Weights of a small image classifier.
Model: 32-pixel images, arch vit, activation gelu_tanh, patch size [4, 4], width 320.
Training: adamw at rate 0.00061, 18400 steps, batches of 384, held-out accuracy 100%.
Data: trained on drawn human figures in many poses, 72.5 epochs.
Rows from block 3 of a small image classifier, named by matrix and row number. Rows with one number belong to one neuron. Each number is 500 + 25 x the weight over its row's rms, rounded and kept within 0 to 999. All counts start at 0. Numbers have three digits each. After the name is the row's rms in percent of the matrix's.
After each neuron's rows are labels from the 100 images, of 14848, where the neuron reaches its highest value: "strongest on" is what is common among them. Only what is clearly more common there than usual is listed. The data: drawn human figures in many poses. In brackets: how many of the 100, against the usual share in percent.
# fc1: MLP up (model.blocks.3.mlp.fc1.weight, 960x320), inputs 0-63
# fc2: MLP down (model.blocks.3.mlp.fc2.weight, 320x960, transposed), outputs 0-63

fc1.102 109:516465509488506541485510512573487482456476528519491503535464472545491510479509551503480493515517442508507490502511461511513494540490502472472528507513506513506525478492547505500491469525464522
fc2.102 123:481474468467482485535494507473494526499529488522540540523462477532507481508513533550488471488508451473461536502500525477521521470480476481508460478461547518491490451530502489466537512499474504
strongest on: teal trousers (46 vs 8.6); blue trousers (44 vs 8.4); squatting (29 vs 6.1)

fc1.578 090:508471493504573534537497474549460502493505442524549507504505507502516505473505515484487497494491520523496471482514496465483502529524500479518476509457518532520487492532541491527507517495535533
fc2.578 089:519529499512495459505486517522530486481513493498510518542511511547461462518519463484506518523471493504503511484562474501500486530472495485507497516494471521468510506540446512488495512493496512
strongest on: red trousers (98 vs 8.2)

fc1.752 105:471500497495482488496508512548488499493473556467514486455503512594513486506482502504503529502491485496508470489477544516494512549518491525504470496493516502543494542497487464521495483502493503
fc2.752 106:490493503496505481460517486505516493546508541522522513496501494477453448501505530524523504476520516541501488512470530484519501507527547500510477503512499484513509543440483485498517535538534476
strongest on: teal trousers (54 vs 8.6)

fc1.607 091:507456490483535543462468443484520507495467483466573521528525510527492491491474493519511490499515492486492496471507511465444473535526489476474507530492480509491495461508539494491523462464512514
fc2.607 070:510477512526484518485523524516478442502505519506435503499493463480533517491462502461500447526515521515490507507498513490515483489492497483487511462481529495500498542446504514534466506491494518
strongest on: teal trousers (31 vs 8.6)

fc1.255 093:499472499460506486535477504491542460496485513493538539533504516482512515480564455521493526512526491470480483468511488542503513485493505528483517554507497518485514474503487503501495443497528493
fc2.255 079:491512540528472452487498478510487460505505513503520499519501475514510474516494539458526531454501461504448514447530527458549473507492493473476481461479497527527487511505481510544509489480461502
strongest on: pink trousers (52 vs 8.1); purple top (28 vs 8.1)

fc1.118 100:530448514540533492491469483506499519476502452493529511483485505487498509497489500489515516488492488494468482510532520495517505510492520465537483496508465540481486491534491512486476499512506529
fc2.118 087:472534521481513492493487487520494504494477522481479521527510519523479459492501450512478492515490492478484505480528487502478517534513514496542526529500521518477510486517450548445494520486484528
strongest on: red trousers (100 vs 8.2); splits (31 vs 6.2); lying (29 vs 6.3)

fc1.388 114:470498514502519534496489414535474497511501464483533516511485501517490483505475485494566505483513457493477479503502510513459503515524447468502496475502501534498483484528481529487504503507511505
fc2.388 130:493473491488478494494516455520482488466514523452522508501536490507501468519514452507555534538489483532525507493511503465460526542528447488512506498488481470491495488518517486511478521504496536
strongest on: red trousers (44 vs 8.2); teal trousers (39 vs 8.6)

fc1.189 089:512484475515528483507500476520497516500479482530560517527510492520470516509473520475514503476494500461500494485490483501482484494525496460491517487460537535471493471527489529520547493486505561
fc2.189 080:513517478518493488481461503503523501479524498524535524494516513507498514496521483509526534489480512497523491531550463464497530486490474493509498529531508500449524540542488509489496507500576516
strongest on: teal trousers (51 vs 8.6); red trousers (41 vs 8.2)

fc1.95 106:512446508504504482525521487543502477496504527521520521529494507538500493494480559470501477497456526455482462494483455494531487520469524499520489450463513475503472487457515459475484522496526542
fc2.95 110:531498480474488520516523491505483536504486522493505462505516522520497530543519499483520538497487518473517525502495533508501487484522502526521504486533557515499504496517483497486495476520460499
strongest on: red trousers (89 vs 8.2)

fc1.434 087:502504483457482504479503462486467511511502526498556462532509490542544506546527503520525510543526506508495486474492516508497475505524466537466473465509529535500491469498499490509515526499522531
fc2.434 067:473507499515494447505475473491494491562524503514526534529535531468477466489486523487511513460508497479455525504464480474511498471509506481493504528500520525509498496502504502510512476482513507
strongest on: white trousers (52 vs 8.2); grey trousers (42 vs 7.8)

fc1.543 105:541464512509491470516513507556489481481493507511512514533484489540492499524468516474497462479481532492489483510504444508539498500430559481552484459458526446504498478456511467486500519489476541
fc2.543 112:523532500484509513530553506503476551482502531508497456516530518488515527519535483489506542513501498468513517483519536488482480487544476552503494486532522505523468496528480499485472471491484501
strongest on: red trousers (67 vs 8.2); orange trousers (32 vs 8.6)

fc1.154 092:499450523556499529499456463558523519513496498465530457535500477497507489519494538544497557543471474489505491515488461503517512563542503438511495496474482504494477528473446502491521532519531479
fc2.154 084:488516524517484492483522509477542510522514493506519431521513502466508521492530491504500513498526512550506491418513499471473491471484489493453522452489490546532480519518502467510487496465490543
strongest on: pink trousers (25 vs 8.1)

fc1.532 092:489503491488497495482489500501483493420486476509503489512508550491517501474526514459473467503504543525531489474482505513479512501490463465557489546494495488486487472517516505462523454503518542
fc2.532 076:512514518491500538524487498479549537482461473489498491508515465482521503481518496473484483457530517474507529463527504495483482472522460477509514512468509476513495524496513532545529501500502526
strongest on: grey trousers (49 vs 7.8); lying (27 vs 6.3); splits (25 vs 6.2)

fc1.403 106:481499474498475509474486501496498474492529466522512469503511517473551506496522453530555500517547484443477479536487518485512464502508461482541486511483518531476515495488491530506510481507536524
fc2.403 110:468493503510454495488534487494534447513471484464522449486543507469514475527524465493530533484528500504512492496468529482493494521512483497497513492481459495495479505484486495511472510509483541
strongest on: grey trousers (64 vs 7.8); brown trousers (30 vs 8.2)

fc1.685 092:516505514503507494502506462515501526515517501520498514539493529503487479501466520522533468493464520516493504464505449534518520462434522463512462479441495471435517489521549495462481516500502464
fc2.685 083:484491514534508525539473496509492520506468526463494521492510497498472472497456487490492487506501495462506508530481542474516533528507541505493529493518492467584468552464453543509510518549508520
strongest on: red trousers (32 vs 8.2)

fc1.495 106:482511481492557533481457473519502511471444483504486508527537504519496535465534498541517502502530453560504487506507475529498479506475507521530521512488505444481516516473493509477515511496449478
fc2.495 115:502445482526439491481527487474504499557514523498555505477531512493500487539505557511506528502477498518466541522453540510534511475504511521489475497459483495514474511466502476498458512546504498
strongest on: grey trousers (29 vs 7.8)